From a checkpoint of a small multi-label audio tagger: width 160, batches of 64.
Rows from block 4 of a small multi-label audio tagger, named by matrix and row number. Rows with one number belong to one neuron. Each number is 50 + 12 x the weight over its row's rms, rounded and kept within 0 to 99. All counts start at 0.
After each neuron's rows are labels from the 100 clips, of 14976, where the neuron reaches its largest size: "peak on" is the class under the peak. Only what is clearly more common there than usual is listed. The data: songs of 200 made-up bird species, synthesised, often over outdoor noise. In brackets: how many of the 100, against the usual share in percent.
# gate: MLP gate (model.blocks.4.mlp.gate.weight, 320x160), inputs 0-159
# fc1: MLP up (model.blocks.4.mlp.fc1.weight, 320x160), inputs 0-159
# fc2: MLP down (model.blocks.4.mlp.fc2.weight, 160x320, transposed), outputs 0-159

gate.80:35 28 54 57 60 52 38 64 38 56 26 53 38 43 53 42 55 35 75 39 64 75 55 65 60 33 63 51 30 76 54 58 60 35 60 43 42 61 48 50 56 58 44 50 57 58 29 49 44 27 44 59 49 40 45 29 54 62 57 46 47 32 53 56 33 59 71 40 60 43 57 42 58 87 26 74 52 60 67 58 71 49 29 50 49 61 45 49 65 47 56 47 75 40 48 61 40 52 57 60 63 70 46 63 48 32 53 43 47 26 59 64 41 53 26 56 40 51 48 50 55 43 35 59 58 41 54 60 62 45 61 56 60 68 53 49 49 51 43 59 72 59 56 48 58 62 49 44 31 67 75 60 39 44 57 65 45 44 54 58
fc1.80:45 50 51 46 49 46 54 59 29 38 40 38 67 43 65 40 77 24 67 43 49 55 38 40 75 64 36 46 45 35 51 37 72 36 46 32 28 51 36 38 62 57 60 52 54 51 48 41 43 41 58 46 72 52 49 50 45 63 42 39 40 46 41 33 46 44 64 50 49 31 45 52 50 37 52 31 54 46 55 44 53 64 34 45 35 50 49 85 54 40 69 54 55 33 29 42 33 42 33 27 48 42 54 48 41 22 44 57 71 31 30 63 52 28 31 56 48 55 65 43 49 46 42 50 49 52 57 43 56 52 56 64 33 38 56 32 43 64 61 44 69 38 54 36 60 41 75 38 75 51 63 68 55 52 56 47 60 49 51 63
fc2.80:58 57 43 40 48 54 51 45 63 39 61 61 27 40 51 47 33 83 71 49 45 36 29 58 41 35 64 34 69 36 67 71 58 58 43 37 63 28 36 60 38 70 29 30 66 61 49 56 36 32 38 57 48 34 61 55 38 50 36 40 56 61 30 60 53 47 66 61 51 45 44 66 41 43 26 43 71 52 51 52 54 57 54 48 48 51 62 53 68 48 57 23 53 49 43 30 39 45 42 51 56 39 40 50 46 47 42 50 40 59 35 62 32 35 70 52 58 76 43 57 40 67 50 49 33 37 46 35 57 64 51 47 37 54 55 49 55 45 75 48 32 57 58 37 51 23 59 50 49 36 51 48 38 40 36 45 37 55 64 32
peak on: dip (25 vs 2.9)

gate.18:48 70 67 45 53 52 56 42 46 42 53 53 30 68 63 54 65 43 62 62 54 78 52 45 39 28 50 56 48 51 66 25 65 50 47 32 66 55 71 53 28 63 32 55 47 39 31 30 48 33 45 46 60 53 48 43 58 47 38 46 41 63 58 51 55 34 32 62 80 66 54 46 52 54 31 58 46 59 50 44 57 41 44 59 47 49 60 46 51 44 71 68 47 49 41 70 51 48 47 65 65 50 52 59 49 51 52 51 23 66 36 50 52 67 33 41 70 46 50 69 49 46 39 42 74 51 28 39 58 59 69 46 44 48 44 40 57 50 71 31 56 36 59 57 53 67 44 60 29 35 22 58 44 49 68 61 55 60 59 22
fc1.18:70 51 44 52 54 62 53 40 45 55 45 57 49 57 22 57 25 34 55 53 54 19 58 37 46 54 41 24 59 38 65 70 67 44 49 34 44 53 38 60 47 69 36 63 44 52 44 61 72 79 48 23 55 44 60 61 60 39 54 67 56 24 44 63 56 63 45 56 39 66 29 51 47 45 45 24 43 62 31 50 34 47 74 61 51 56 36 45 56 78 39 57 62 59 47 56 34 40 53 54 50 39 62 39 60 60 42 46 40 59 50 48 54 45 69 35 50 56 50 54 33 46 40 25 69 37 63 61 60 57 57 37 45 55 41 46 60 35 45 46 34 38 53 67 39 57 39 52 59 66 50 51 65 53 23 55 59 40 55 50
fc2.18:47 45 46 46 31 66 68 76 49 42 44 42 58 35 17 56 61 41 68 64 31 56 36 57 53 70 49 59 38 43 38 59 61 36 67 36 59 38 57 74 54 52 43 53 64 60 72 33 51 51 47 39 54 34 57 56 49 52 46 30 54 69 48 53 65 43 57 56 47 58 48 59 28 43 47 47 33 34 66 46 60 60 45 52 46 47 48 45 58 36 60 47 42 25 39 53 63 61 45 38 50 36 82 44 50 43 51 39 64 61 54 57 65 58 63 50 34 45 37 45 43 33 53 61 58 67 61 57 40 45 56 67 42 46 46 45 62 63 52 32 73 54 36 08 30 58 40 58 66 57 38 66 50 64 49 49 52 60 60 31
peak on: downsweep (54 vs 5.5)

gate.310:46 28 72 38 53 62 42 41 43 69 55 50 44 55 54 54 59 52 46 58 47 31 50 59 61 56 38 70 78 44 60 56 47 43 16 31 45 46 49 52 34 67 48 42 62 48 46 52 64 48 55 61 65 56 42 69 40 44 63 44 60 42 36 47 80 28 48 17 49 37 64 57 55 42 53 65 53 50 51 64 53 58 35 48 51 67 51 68 30 68 41 50 57 50 61 55 44 45 64 40 47 30 60 45 61 46 61 53 49 54 36 69 45 57 55 41 39 59 59 31 41 29 71 47 69 49 41 38 51 57 41 69 69 33 60 48 82 38 71 59 58 57 61 47 55 61 47 68 62 59 60 47 60 44 34 51 54 70 26 50
fc1.310:68 62 53 58 57 59 60 39 51 56 71 53 69 50 58 42 73 44 48 55 61 33 67 54 45 30 43 45 47 47 53 44 39 56 72 52 44 52 54 74 48 53 46 47 44 54 45 42 64 57 35 47 46 61 58 37 37 55 31 44 59 72 38 24 56 39 48 59 30 48 63 58 23 49 37 57 39 54 46 47 43 44 63 31 47 58 50 64 25 49 43 53 50 67 41 65 41 66 50 62 36 42 53 61 53 54 39 91 65 41 62 52 41 45 41 43 55 36 42 57 58 37 36 42 38 33 51 64 51 40 51 58 73 61 48 61 68 36 16 24 37 51 36 67 42 56 55 21 67 62 67 54 41 41 50 43 49 41 45 51
fc2.310:60 76 50 36 48 28 37 35 40 61 51 54 52 58 55 42 61 51 45 47 37 59 64 38 40 60 51 67 54 50 62 58 65 44 53 28 58 68 48 38 38 47 33 53 52 43 58 54 59 69 48 47 64 51 39 60 59 57 52 43 64 38 60 61 47 67 46 55 52 54 47 50 50 56 46 50 43 35 51 39 46 40 39 37 40 60 29 36 20 64 48 52 58 25 35 44 23 53 55 56 77 27 29 43 42 23 56 37 43 44 68 40 24 39 67 45 31 60 47 29 73 54 70 50 63 52 59 43 55 39 52 47 42 58 41 61 74 52 60 61 34 32 63 50 50 48 42 56 56 42 55 48 38 60 69 47 25 68 34 35
peak on: harsh note (61 vs 5.2)

gate.81:53 46 49 30 37 52 65 49 59 41 60 33 50 61 52 44 54 87 44 60 49 58 56 51 49 60 57 60 42 43 51 49 63 38 61 49 48 51 41 46 45 54 50 73 57 55 39 50 54 39 60 36 63 67 40 53 46 56 51 75 62 63 51 52 37 25 44 68 52 99 47 46 67 52 38 52 69 85 33 47 52 48 40 73 47 50 71 66 40 57 66 33 56 53 49 43 47 50 39 56 52 50 49 79 49 69 57 47 32 59 55 60 46 52 35 52 42 57 41 41 52 40 54 52 45 59 42 31 32 56 51 56 63 47 58 46 52 62 66 76 55 48 30 32 52 55 44 22 57 52 67 33 58 37 39 43 30 48 50 39
fc1.81:44 33 54 46 48 40 42 42 32 51 28 54 57 65 40 52 16 54 60 42 53 79 48 42 62 27 51 45 36 40 63 39 52 60 54 46 44 28 43 57 45 56 37 53 36 62 57 36 31 66 57 74 52 37 46 45 55 20 18 37 36 50 58 53 46 51 69 50 47 33 70 53 44 52 49 57 43 36 46 54 37 57 31 50 42 47 63 44 43 44 37 46 65 42 61 62 56 37 55 35 41 58 42 50 55 71 41 47 77 44 51 63 31 52 35 37 63 24 51 68 52 40 40 58 44 43 51 32 50 40 59 39 53 43 65 57 55 69 53 49 69 58 72 65 66 58 31 50 46 65 56 47 40 55 37 58 34 46 26 37
fc2.81:57 42 58 35 51 38 41 42 39 70 48 73 46 55 48 43 51 62 58 48 17 70 52 37 47 42 51 46 53 56 45 32 33 51 50 65 23 48 40 50 38 60 56 44 58 61 58 40 38 56 87 47 38 33 45 43 55 44 38 51 59 56 56 30 50 44 32 72 52 50 39 30 40 54 69 47 53 63 54 46 64 70 71 69 63 57 40 50 47 37 40 47 54 55 43 39 71 42 47 58 47 81 47 53 49 27 46 63 67 53 54 44 59 22 40 54 34 38 52 54 39 55 73 41 53 44 51 40 54 40 59 47 50 37 72 30 47 59 27 27 51 55 46 48 52 50 48 68 75 25 34 40 51 51 55 43 46 54 38 38
peak on: harsh note (25 vs 5.2)

gate.193:36 34 42 58 48 48 52 40 41 51 63 28 41 22 64 65 58 49 69 56 80 70 54 48 54 61 37 52 62 25 30 62 54 59 58 34 49 40 52 60 47 57 56 52 47 63 64 62 40 72 46 53 46 45 50 48 51 28 64 49 48 31 40 28 47 37 64 54 54 29 43 74 43 35 29 67 49 41 52 43 46 60 38 51 43 57 57 57 36 47 44 46 30 56 50 62 44 52 49 50 51 72 37 34 60 48 45 16 34 51 51 53 41 60 71 43 63 43 50 43 39 23 29 44 71 54 62 63 54 65 34 62 63 40 89 51 44 44 50 46 37 34 63 48 41 44 47 35 56 42 52 46 64 43 54 47 44 43 45 43
fc1.193:51 55 49 58 54 18 57 62 61 24 69 45 53 52 51 35 34 42 59 35 55 46 26 48 53 72 45 37 30 54 67 56 48 45 38 52 39 48 66 57 58 55 66 61 50 41 76 48 62 37 52 58 37 41 39 26 48 18 56 66 49 57 40 46 56 55 56 45 65 68 55 71 55 53 43 68 61 45 21 66 56 53 43 64 41 72 47 30 45 56 56 53 40 31 46 28 32 35 40 50 66 37 49 41 40 50 47 53 43 39 52 75 56 51 47 68 54 43 46 43 66 36 59 46 64 67 28 41 60 40 32 40 59 61 50 36 45 62 56 60 59 52 45 38 29 32 33 35 65 54 41 45 46 52 45 45 40 67 57 47
fc2.193:54 43 39 59 49 47 65 53 51 51 72 50 55 60 31 38 54 47 53 43 68 43 44 49 40 12 65 60 31 64 50 39 64 56 54 55 67 39 44 48 34 41 44 48 51 53 35 41 43 57 51 52 58 29 75 32 43 64 64 32 68 59 68 55 45 69 66 29 39 69 36 52 46 40 37 59 58 38 69 34 51 52 47 48 46 76 64 50 63 53 42 42 54 46 65 61 51 69 48 33 36 51 25 40 37 73 46 42 76 35 51 63 49 56 47 62 40 63 50 39 69 37 54 51 45 65 58 58 59 45 32 41 35 55 54 37 57 49 59 45 35 40 57 67 38 37 59 68 41 48 73 67 42 50 43 56 55 76 58 55
peak on: no call (95 vs 63.1)

gate.79:31 27 38 46 53 48 56 57 59 42 60 30 37 42 58 52 42 58 47 42 64 62 39 69 38 40 49 61 39 44 56 63 44 42 62 57 76 55 47 45 55 65 57 47 64 35 64 41 48 36 44 56 67 51 31 33 43 61 49 49 33 45 38 52 48 62 64 53 64 49 39 50 40 59 52 41 36 58 53 55 51 46 31 63 56 48 44 44 53 55 43 41 54 61 66 50 59 52 66 25 49 40 98 63 63 31 67 43 53 37 48 46 64 67 51 27 49 56 52 40 71 37 52 35 50 57 63 60 74 45 60 48 54 82 40 47 52 56 37 45 58 56 33 59 58 20 62 34 55 18 46 45 55 43 67 44 60 66 53 41
fc1.79:66 76 58 55 51 61 48 46 43 33 29 47 78 53 22 27 47 44 61 29 44 48 66 44 50 49 59 39 43 65 51 67 26 65 61 43 30 62 33 43 44 25 44 59 44 49 46 63 57 57 55 49 62 38 56 54 47 48 54 55 63 75 52 47 72 58 38 55 46 44 74 48 53 60 54 45 45 65 45 73 64 58 38 39 63 37 43 40 47 53 49 39 39 34 61 33 40 49 31 70 65 62 42 43 43 48 32 59 33 55 62 45 56 55 63 58 45 52 49 58 35 67 30 57 49 39 20 56 77 46 42 50 45 48 48 47 62 31 59 55 43 46 64 38 59 59 53 70 53 51 52 53 33 73 26 51 51 52 35 45
fc2.79:61 54 59 45 55 54 46 44 52 64 60 53 42 47 27 46 68 43 51 38 48 45 40 19 77 55 51 23 39 44 24 45 46 44 44 31 58 41 34 33 41 53 72 28 45 30 34 66 79 47 42 48 54 51 64 67 63 28 52 44 41 56 70 33 45 22 41 48 52 49 42 32 42 38 54 57 52 65 40 50 55 56 71 56 57 42 64 58 40 54 62 42 54 61 72 50 32 62 51 59 50 64 50 53 29 69 38 38 63 55 73 52 55 50 50 54 63 42 42 68 49 19 70 45 46 62 49 50 33 46 42 40 58 45 54 45 51 41 42 63 32 41 45 70 47 40 43 53 54 69 48 48 34 38 42 62 52 42 59 62
peak on: dip (48 vs 2.9); upsweep (27 vs 4.8)

gate.290:47 65 40 42 44 21 68 56 51 73 33 55 47 71 51 46 35 31 31 37 52 65 34 55 42 30 69 67 72 48 29 48 31 22 51 59 57 36 50 81 41 39 28 65 49 31 50 57 58 50 66 44 58 47 51 27 34 72 54 28 32 59 48 44 34 42 47 50 45 21 60 52 66 42 59 46 40 72 45 38 65 64 66 52 45 51 52 40 32 61 57 40 67 55 57 69 46 35 60 48 61 61 53 58 35 55 53 57 42 77 50 53 62 47 50 60 48 39 38 40 50 67 48 52 53 60 48 50 41 42 47 58 61 53 50 47 58 52 68 72 47 59 45 45 46 57 50 38 48 49 58 44 48 55 72 56 56 43 58 37
fc1.290:55 53 53 35 22 52 36 51 78 43 38 41 44 33 24 38 37 49 42 48 37 42 39 54 50 47 45 37 44 48 37 65 50 39 60 24 53 30 48 33 52 30 37 36 45 63 64 53 33 44 49 52 56 43 56 58 74 47 56 60 48 80 52 58 50 64 42 31 58 24 41 53 49 56 49 47 64 43 53 43 45 68 56 66 28 42 53 47 56 55 51 53 47 41 52 36 89 54 30 46 29 53 28 63 47 51 50 45 47 51 44 44 70 47 55 26 53 26 52 59 51 49 57 41 32 41 42 48 49 48 55 56 63 39 77 54 47 62 60 62 33 51 68 53 20 58 60 47 52 62 40 46 47 48 67 42 52 45 73 59
fc2.290:56 38 41 60 58 36 60 41 53 42 28 57 37 48 49 59 58 52 52 53 51 50 51 41 31 57 35 49 66 46 57 49 49 42 58 64 40 61 61 34 67 38 61 44 48 54 51 74 63 61 52 51 58 45 52 47 40 62 39 35 46 49 53 33 68 41 55 36 71 34 46 73 69 29 57 41 48 49 29 57 52 55 38 59 56 50 61 52 51 39 61 53 54 50 46 57 57 40 34 73 60 48 73 68 65 38 44 67 41 67 39 43 59 44 53 64 48 45 61 66 73 54 20 77 52 58 46 36 91 61 46 46 52 35 49 45 36 51 55 54 76 52 45 57 61 62 53 28 51 50 72 24 34 31 76 54 41 43 50 57
peak on: harsh note (27 vs 5.2)

gate.86:34 40 46 66 66 36 35 59 24 62 55 38 54 34 38 38 56 31 58 36 47 25 69 35 54 46 60 62 63 39 32 55 42 51 53 40 36 57 44 60 42 58 32 58 65 67 64 59 48 63 44 58 49 46 47 62 63 48 73 57 53 45 45 42 44 46 41 60 66 22 59 55 50 43 45 46 41 56 43 55 46 28 32 35 57 36 46 59 64 36 44 40 68 56 55 56 43 49 30 55 68 66 62 45 51 59 44 56 51 63 47 46 61 60 60 52 58 28 41 49 39 49 49 39 44 44 64 61 50 54 50 52 41 29 56 48 87 56 31 38 72 42 63 79 51 66 63 58 57 52 67 28 54 59 41 51 70 75 48 29
fc1.86:57 38 67 63 29 60 59 56 37 60 64 57 57 52 51 27 42 61 81 70 36 58 61 58 39 62 75 56 66 25 44 67 45 54 30 69 41 47 40 68 56 40 65 45 58 37 68 41 46 52 37 51 34 25 32 49 53 31 62 40 46 34 48 48 49 65 61 45 51 44 45 33 49 42 49 44 59 46 46 64 57 55 39 23 57 56 48 42 39 47 74 40 32 40 38 50 56 53 61 42 47 69 48 46 41 41 66 74 39 65 39 40 59 63 44 35 67 65 45 35 46 46 53 18 58 34 31 38 42 47 49 52 36 68 52 40 50 53 72 48 53 45 63 58 59 43 52 55 59 48 52 54 44 61 72 50 37 38 62 44
fc2.86:52 46 53 46 39 54 41 68 52 57 53 43 60 37 60 33 44 46 60 57 68 35 48 59 62 51 26 43 52 57 64 57 47 64 43 43 61 45 60 47 47 41 50 51 39 33 58 58 41 37 38 43 48 61 33 57 36 39 44 64 45 62 39 64 50 39 74 55 55 30 52 39 57 77 37 60 68 38 33 46 64 50 57 37 48 32 44 44 68 50 53 56 46 43 48 32 41 85 46 39 40 41 44 60 49 63 45 61 37 65 46 48 40 59 37 23 42 37 12 45 63 86 74 49 51 49 67 50 47 61 61 52 45 45 56 62 57 12 58 37 58 50 47 60 34 45 48 36 47 44 53 74 65 39 46 44 54 32 63 45
peak on: dip (26 vs 2.9)

gate.30:58 56 61 30 42 37 44 41 48 54 40 78 39 67 60 48 66 64 56 34 41 51 51 64 40 31 31 73 54 49 35 67 66 53 57 33 46 32 52 46 48 48 43 54 26 49 16 66 43 63 75 60 53 57 57 45 52 42 39 66 43 56 40 44 40 37 66 64 40 24 65 19 65 47 61 36 52 44 49 44 74 23 59 52 66 58 52 57 58 50 66 37 43 48 47 46 48 33 38 29 75 71 61 39 44 54 40 35 33 44 50 55 49 49 33 36 36 36 54 51 47 39 32 35 42 51 48 50 60 63 60 50 54 50 53 59 55 43 56 48 51 72 44 52 53 49 36 76 44 55 46 53 70 44 58 51 53 49 60 43
fc1.30:45 57 56 48 62 39 47 33 57 39 53 41 46 55 52 40 38 64 48 65 41 38 26 51 55 43 67 48 40 55 51 65 42 53 36 64 51 59 29 41 28 35 38 42 37 38 44 35 39 45 34 50 73 63 68 71 50 63 38 35 57 63 47 51 61 39 41 35 47 22 47 51 63 71 57 47 49 53 62 65 48 53 64 49 44 45 51 52 44 59 63 51 41 63 73 54 61 64 26 71 54 34 21 59 65 46 31 48 59 39 56 41 35 41 43 55 60 57 55 22 64 44 67 72 73 64 29 42 55 36 64 57 57 57 43 39 41 30 40 44 51 54 51 33 51 49 47 51 53 49 36 50 61 64 27 48 63 31 57 30
fc2.30:72 47 51 41 62 48 41 64 47 47 37 79 50 58 64 55 58 34 46 44 47 43 19 46 41 46 38 34 60 57 40 47 56 83 56 70 45 23 57 65 53 54 23 54 58 44 56 47 53 68 66 33 49 50 66 38 16 45 53 56 41 57 57 45 47 59 54 66 60 43 75 57 47 47 55 67 64 46 37 33 78 40 59 43 70 64 63 36 50 61 34 44 58 55 45 38 29 36 23 35 35 57 65 53 38 55 36 43 60 60 53 75 43 68 58 45 58 51 49 62 47 43 53 39 45 50 66 57 70 52 54 62 49 49 35 62 36 54 34 52 43 50 68 62 43 66 39 54 54 56 45 56 55 52 34 47 56 43 47 56
peak on: downsweep (26 vs 5.5)

gate.72:44 47 58 43 68 56 60 53 50 44 57 59 42 46 42 66 50 46 39 56 49 62 44 44 49 48 42 58 51 61 53 46 39 46 53 69 52 41 67 54 49 46 19 38 47 65 63 49 42 49 61 30 71 50 78 33 33 55 61 55 27 58 36 56 56 47 63 34 48 31 45 58 59 54 51 40 41 58 44 30 48 78 51 62 47 42 57 53 39 49 41 40 34 32 62 65 27 44 36 40 50 40 51 61 52 62 32 62 53 56 50 46 64 51 65 36 55 47 48 33 56 49 60 31 44 58 33 41 38 28 37 47 48 24 51 43 25 23 67 65 53 50 60 56 47 28 69 46 47 59 52 70 42 48 25 88 38 64 64 38
fc1.72:49 60 55 48 58 25 85 52 40 54 60 48 59 68 26 34 39 46 39 55 61 37 45 49 43 32 56 25 49 47 37 44 41 39 58 55 25 45 43 43 48 61 53 35 54 64 54 59 54 45 60 54 54 28 53 32 24 65 48 62 56 44 50 58 65 34 48 50 52 55 69 74 77 62 53 58 23 81 41 32 51 55 62 32 40 65 43 27 56 24 55 43 73 69 49 55 60 43 56 48 58 48 39 56 71 50 57 51 59 52 50 42 54 62 39 46 56 55 35 31 58 63 44 36 64 68 54 20 51 51 43 44 50 52 60 45 43 42 49 41 41 44 53 40 61 44 72 45 46 58 46 52 58 68 39 50 43 53 69 58
fc2.72:69 60 64 49 64 42 42 46 56 35 47 55 46 49 54 48 52 35 54 43 63 49 49 59 49 38 38 55 49 41 35 34 55 30 29 47 27 36 35 59 85 47 51 59 58 66 31 46 47 39 64 41 50 42 55 43 55 37 22 62 42 56 69 51 41 29 59 24 71 50 34 47 44 48 45 41 44 57 57 55 64 69 36 55 74 72 56 36 56 34 34 39 49 31 33 49 61 43 48 66 77 59 62 42 60 54 49 62 33 44 35 45 55 50 45 52 27 55 80 48 48 43 29 54 66 42 60 22 55 50 33 53 48 47 54 51 67 46 50 42 54 44 53 49 61 40 39 61 38 54 63 28 40 40 50 36 37 52 40 66
peak on: harsh note (53 vs 5.2)

gate.22:34 58 63 61 54 37 56 68 41 40 67 37 41 82 49 75 49 59 31 65 46 62 40 46 63 52 50 47 62 35 57 31 35 40 47 48 42 69 57 64 51 45 62 68 50 29 43 49 79 47 68 42 60 42 50 51 43 55 44 34 31 63 37 34 46 33 41 43 43 46 63 38 37 53 42 56 59 63 49 56 76 31 68 39 62 52 57 51 48 49 49 51 53 44 40 42 42 51 40 35 38 56 48 73 51 75 58 54 28 57 34 55 65 70 45 43 69 32 44 52 52 46 39 55 35 78 58 54 33 58 53 77 56 43 43 58 45 64 45 52 35 48 67 58 52 49 30 46 51 22 55 52 53 45 77 48 63 56 57 50
fc1.22:48 40 48 54 49 50 38 59 32 37 42 52 27 48 46 46 34 67 53 75 48 65 50 62 49 62 45 71 33 80 65 50 56 63 57 45 70 42 68 60 47 58 51 50 60 54 31 45 64 46 42 67 54 28 53 53 52 35 42 51 55 27 58 60 71 61 37 51 47 35 46 57 37 58 47 54 64 39 70 48 57 47 57 56 44 55 49 67 46 49 62 53 55 37 31 45 69 40 63 56 50 45 54 44 58 38 62 48 78 64 69 39 56 50 35 49 38 34 31 57 50 37 54 51 54 34 24 26 55 48 45 45 47 55 28 33 73 69 55 46 72 64 36 35 50 62 70 82 48 64 50 38 53 38 53 66 61 37 56 56
fc2.22:43 70 48 55 42 64 55 43 57 41 28 63 41 52 42 38 60 75 36 52 54 62 32 49 50 42 75 53 60 60 52 52 28 60 42 25 68 50 68 26 51 30 39 49 34 54 63 55 60 68 42 53 51 56 49 48 57 47 56 69 68 48 51 58 55 38 50 57 57 52 51 62 63 71 43 53 43 39 44 48 56 58 46 46 46 40 57 74 75 67 60 59 51 57 55 26 57 69 39 60 35 52 57 53 50 48 39 59 32 50 53 61 52 45 51 13 48 40 31 37 52 60 49 68 69 65 60 38 60 46 39 47 62 74 59 63 42 41 34 57 30 72 73 29 51 70 56 54 44 36 51 56 65 53 68 40 44 47 45 40
peak on: dip (25 vs 2.9)

gate.231:37 51 41 41 53 48 41 33 65 64 64 49 45 42 35 39 50 61 48 20 50 43 39 60 57 51 50 68 43 48 62 48 47 53 53 40 50 31 36 33 51 45 50 59 38 56 72 32 47 48 54 67 40 45 60 68 55 70 75 43 39 41 46 79 55 44 50 47 43 40 48 48 56 40 41 79 65 72 28 94 68 50 54 49 58 50 35 56 34 49 39 53 52 66 61 47 58 44 33 53 47 50 55 63 49 67 21 50 53 52 24 48 40 68 67 46 57 52 59 51 44 60 55 54 41 46 39 37 49 45 52 52 36 52 56 30 53 42 78 48 61 69 45 43 35 52 58 56 48 62 54 15 49 51 43 58 40 60 30 44
fc1.231:42 58 42 38 53 58 46 38 56 41 46 59 61 45 73 59 32 46 57 41 68 55 35 70 42 35 52 43 34 35 53 53 56 48 44 85 32 77 40 60 60 34 37 52 61 52 66 30 37 52 39 20 45 36 58 67 46 55 44 39 45 43 41 54 60 65 37 40 47 47 53 64 50 48 43 51 40 59 54 30 43 52 35 47 46 43 31 47 30 52 44 51 45 39 41 49 70 27 54 37 35 37 65 67 60 68 39 65 51 24 50 46 39 36 74 50 50 30 55 38 58 44 45 43 56 60 38 35 35 34 50 38 59 26 43 52 62 52 50 40 32 72 37 41 30 44 64 69 37 49 36 38 44 64 47 59 37 45 59 51
fc2.231:57 59 55 42 70 49 51 45 56 53 39 63 49 30 38 38 43 48 41 60 38 46 61 25 30 67 62 45 52 71 35 51 53 49 63 61 56 67 62 49 46 45 37 70 47 31 58 62 57 54 42 55 43 61 52 72 50 67 58 34 19 61 47 58 66 34 77 49 49 19 38 61 58 51 47 36 33 48 61 40 50 50 32 39 47 51 56 31 43 28 46 50 58 54 34 60 24 62 38 62 50 45 33 43 63 44 33 42 61 53 57 39 38 32 62 38 47 62 40 75 37 59 41 65 34 46 45 35 36 61 51 41 45 29 49 35 61 44 60 44 48 39 55 59 54 36 61 42 55 50 42 51 29 38 73 62 42 53 65 31
peak on: downsweep (34 vs 5.5)

gate.206:37 56 44 51 34 28 25 34 45 41 69 66 44 54 68 52 42 36 64 48 60 59 55 44 50 27 56 59 68 36 33 73 30 64 47 35 54 47 61 38 32 39 59 56 50 32 46 35 62 65 27 47 52 34 53 25 55 55 60 62 42 57 40 53 40 34 55 47 47 43 47 27 46 56 50 52 19 70 46 36 54 41 42 43 40 49 18 51 58 41 34 51 38 52 64 57 57 56 51 33 67 56 58 53 47 41 41 62 52 35 24 44 58 72 66 46 73 57 55 61 35 57 58 25 46 51 51 58 61 61 24 64 41 56 43 38 63 41 47 35 41 62 45 52 45 35 60 62 46 48 63 46 75 48 42 46 41 52 46 48
fc1.206:76 63 43 49 60 60 45 53 58 57 30 40 43 48 37 72 47 52 28 38 43 38 40 25 49 62 62 40 65 62 58 54 77 51 63 50 52 62 61 42 31 52 45 71 46 51 42 40 29 41 43 43 50 66 56 49 37 60 53 82 51 59 57 43 41 73 47 47 65 66 46 58 45 45 51 57 55 53 51 49 54 60 51 57 62 46 69 74 49 65 34 62 45 24 40 45 48 36 57 68 41 33 67 52 61 51 73 42 74 39 62 66 47 58 54 36 45 26 35 60 61 62 38 51 31 71 37 44 48 38 58 36 42 31 71 35 37 51 30 46 50 27 40 45 48 50 49 57 52 55 60 59 45 59 53 56 72 60 57 53
fc2.206:41 48 47 48 47 63 49 33 46 72 54 63 47 67 45 55 53 36 51 44 53 64 37 47 63 42 52 72 40 44 16 42 58 63 54 49 57 69 53 61 50 55 43 30 56 65 56 47 60 48 41 66 59 55 63 46 36 58 45 46 68 61 64 57 50 43 32 31 62 66 66 57 57 48 44 57 46 45 44 37 52 67 45 65 63 73 47 62 39 62 55 14 45 47 45 44 72 48 64 69 59 44 51 35 74 69 40 42 65 43 47 66 67 63 47 63 65 61 56 48 54 48 61 48 43 66 53 57 71 14 63 42 72 43 43 61 39 38 64 57 43 36 42 55 46 69 34 45 43 68 39 45 61 34 38 40 72 47 35 48
peak on: no call (96 vs 63.1)

gate.61:52 41 71 57 45 53 58 45 42 37 46 68 64 63 37 32 56 82 57 44 69 50 66 67 49 52 57 29 56 40 82 59 40 47 53 54 40 38 56 43 47 45 35 52 45 32 43 48 71 54 28 45 57 67 39 46 32 71 33 74 52 42 56 37 47 48 51 29 42 33 51 60 43 48 73 56 60 53 40 62 56 31 40 63 69 77 52 52 37 64 61 37 48 57 50 45 41 79 57 36 44 57 49 58 47 63 40 66 32 54 53 54 56 54 67 67 55 51 52 64 66 51 53 45 44 49 52 33 64 44 55 55 61 53 45 37 61 46 63 50 52 63 38 63 66 62 37 59 48 71 42 31 51 42 28 35 45 59 22 41
fc1.61:31 41 36 66 47 31 40 34 71 29 49 44 42 65 44 50 28 21 71 56 63 32 59 41 61 38 46 51 40 32 50 44 70 63 48 59 44 45 36 49 40 59 72 38 47 49 57 43 37 52 50 65 42 59 75 59 61 58 70 53 57 39 48 41 37 48 49 37 51 69 51 33 45 48 58 37 53 73 54 65 44 47 77 64 39 36 42 58 60 62 37 51 68 43 58 45 45 63 38 45 59 61 49 54 47 60 55 50 51 46 38 32 31 31 55 60 49 66 37 81 64 38 54 58 65 36 35 55 30 33 60 43 59 35 36 71 56 36 50 56 52 47 33 54 49 39 31 64 37 68 36 60 62 46 46 42 54 55 46 39
fc2.61:41 58 49 68 64 62 50 42 50 26 31 41 43 35 55 47 54 55 55 52 44 46 49 50 44 61 42 50 45 51 27 39 57 39 46 52 60 55 46 46 50 50 60 44 22 64 40 50 62 73 58 41 64 69 67 64 38 54 58 57 62 47 44 60 69 49 40 45 67 36 49 68 59 59 79 58 51 42 35 66 57 45 45 54 40 21 71 52 58 72 53 73 24 64 53 35 59 40 46 60 39 36 51 61 38 52 61 57 22 58 51 58 62 38 38 49 49 57 47 39 67 33 53 61 50 36 39 64 60 69 62 65 61 45 53 59 54 30 33 49 62 45 51 46 59 59 59 45 69 50 88 63 53 25 40 48 40 66 39 51
peak on: harsh note (26 vs 5.2)